{"arch": "unet", "image_size": 32, "norm": "groupnorm", "widths": [64, 128, 128, 128], "blocks_per_level": 2, "upsampling": "nearest_conv", "beta1": 0.9, "beta2": 0.98, "eps": 1e-08, "ema_decay": 0.999, "steps": 10500, "epochs": 27.6, "lr_schedule": "cosine"}
Rows from block 10 of a small image flow-matching model, named by matrix and row number. Rows with one number belong to one channel. Each number is 128 + 24 x the weight over its row's rms, rounded and kept within 0 to 255. All counts start at 0. Numbers have three digits each.
After each channel's rows are labels from the 100 images, of 14848 (inputs lightly noised), where the channel reaches its highest value: "peak on" is the class under the peak; "responds to" is what is common among them. Only what is clearly more common there than usual is listed. The data: rosettes with rotational symmetry.
# convs0: first 3x3 conv (model.decb.0.0.convs.0.weight, 128x256x3x3, each kernel summed), inputs 0-63
# convs1: second 3x3 conv (model.decb.0.0.convs.1.weight, 128x128x3x3, transposed, each kernel summed), outputs 0-63

convs0.106:173157133133133130145144147147091150128103163106119131169146140152133139138111154155102124150146122159132109077141147134133097092125132112146109165114175142122117154122122158140098157148110161
convs1.106:134146211137125115109120103179165131140117154124130100088127122145110118138153123106121118072124148116122116094102122076112131103153127117117141103126098073130145119098142143116111136095094117
peak on: rosette
responds to: grey

convs0.115:078114086123114141116139118085117108125128150119147090139140085105125141138143153144117118105155127160158104138122120138069101137106142145157136138115070118137127116216163122129119105089040155
convs1.115:143143006160084149134106142052122133093159135138176137108149144134119113135134125154151140099079129141127110111120121146100129119080131148120116110135110113132122144126122135095136153111135165
peak on: backdrop
responds to: mirrored

convs0.111:097160156122139114136051141101156163135149162156149137138131103138131162160113153158140167121170114199130135174124126129199070138112066140137137107122116063144132131167108151147122136114119146
convs1.111:127114154100124133124083132213116132123115118109162125160108130138111155108096120115143118117115125135109156123105115129127130105144106105071127107158106103115125142127132133104138191068127125
peak on: rosette
responds to: mirrored; ten-fold; vivid

convs0.3:103132167141149106126085145093107142122124149156139136134135116125130134124110126143127136175142139178134157116119156138187004120121018120144134111107152059136133101159127132127112128093099113
convs1.3:131115148103126128113083139176101119139150129164158146154114112112101126153116107120108139109115133139166119123109081104138117101130127107098119119143082118138120111164107112124112155086165143
peak on: rosette
responds to: mirrored; ten-fold; nine-fold

convs0.14:154094141129119137115071129066104119136111140089143126107095143140115131100112098118117133134133080081120095153121173096205081145131131131092118156152162070165120063100131127113172148138152131
convs1.14:127118000104133112122138121129121148110120126119133146129145105137153170142121131144173174147157120118099125143148152145112123152135117117141154141113094169120086148137140117138129110113140128
peak on: rosette
responds to: dark

convs0.33:133109101149111145137082148066100107141136143119129122113138141111124135143105113110137135159143141104172169122141145147173079168121144150141113143160138103169133155075113137152139146119115164
convs1.33:070093068159133137123144134095150133076139174121157156115141145126154143130102113161126155141154109120099135175126136130148156113139156094159125174107120118129135140137099142101108148123133117
peak on: rosette
responds to: off centre

convs0.72:074111136132126120126059108000157121140137159159137160111104135128134154152097128091130159150151130143110116134113126088171138113121137145144117121125144103155114127107135142118130111146141124
convs1.72:116120054111124115128126115128115115114093134146155135132163160140136207124137133114116135100121115087134143116132093144123115159128098133135093146115110113103135118140129125127131114092122128
peak on: rosette
responds to: three-fold

convs0.41:071155173169139127134079156056091151135150121053152139117147155125126158153149113136154144109109088169144133129144166134187125114130122115117135129106094145112123082123132143132106116149117120
convs1.41:110131066101120144125157125111127145151126147101094113123103136124155137132094156137123111109140051077112131158140114147164152159114073109139085125130206132133120134141119121143148121140135131
peak on: backdrop
responds to: three-fold

convs0.100:137152140137113128138107156157079138122127117142118192100141126121097103101133118103139112126174153091125123107134167133171151156134139082087115134165157114108121143128130148143119115136128138
convs1.100:110113226099119104120116121174124167102146128141128141142115098147144093112138126118109172108136131112141137112090098101116081140114130109145114094099101136117119155131125142119162159092104136
peak on: rosette
responds to: off centre; vivid

convs0.73:128139113112105158139126125067102146123158128103134129121131144105135090089126139183152103157132107115123131107137164106143099139131147075133155173128100098122131061140129145097142116154113150
convs1.73:130144069136131097145148097125177117153131167141163102154145143146164171150126085100109149120128149109120123134119123149142090142162176111122130142109141151109117143134145109155087105126143126
peak on: rosette
responds to: mirrored

convs0.127:085130177151110107130041130013115146146128157121144096117139133117115211129117133147106155139140110166100129117097116097107117121139058127112120078116112058121119108160126112128082116123139106
convs1.127:125112074118121129130108132077116139112133127099154159128076141120123100126139140103112108059099091139134197121109030140134114125117087132118098124101164107122129156129135138121137186111111127
peak on: backdrop
responds to: three-fold

convs0.20:168149145097125099111143125123094169105142156161111125085081145124111116129142137097153102139169125149114126089124131116146111124150137154141158135142143160157129130090072121145096174139139116
convs1.20:091070184138122138138145128176135144071125142134126128095143128108132074157085157146112141138141108102163079131138135173139132163126134140140106119155150131126143134157117139115137123146149098
peak on: rosette
responds to: vivid

convs0.105:061132118125125143130089103088151143119122146162116143092090130102168157127127110151131160126127146161116108173120138116161129134119126112108103109097155093157126065117148136132218130117104106
convs1.105:133149085137112133114167122138098143118159122116158102135144126131123131119125146136143118094068112137143135149122115168099114124093149115093096128102101099160143120147092155131116187125115143
peak on: backdrop
responds to: three-fold; four-fold

convs0.10:110147131134122126131079156085105123136134113119118142117114105117139129137090108121136132142149102074129075176138166123179104152121136138134130147155148115116134185089202148133179140083149134
convs1.10:127151039103118103142129165146118158131152144135146125120123122126129178139169139120131133158188092143118134124151131124145139162160117102107144101168114153141127178151141144134149040122147144
peak on: backdrop
responds to: mirrored; off centre; dark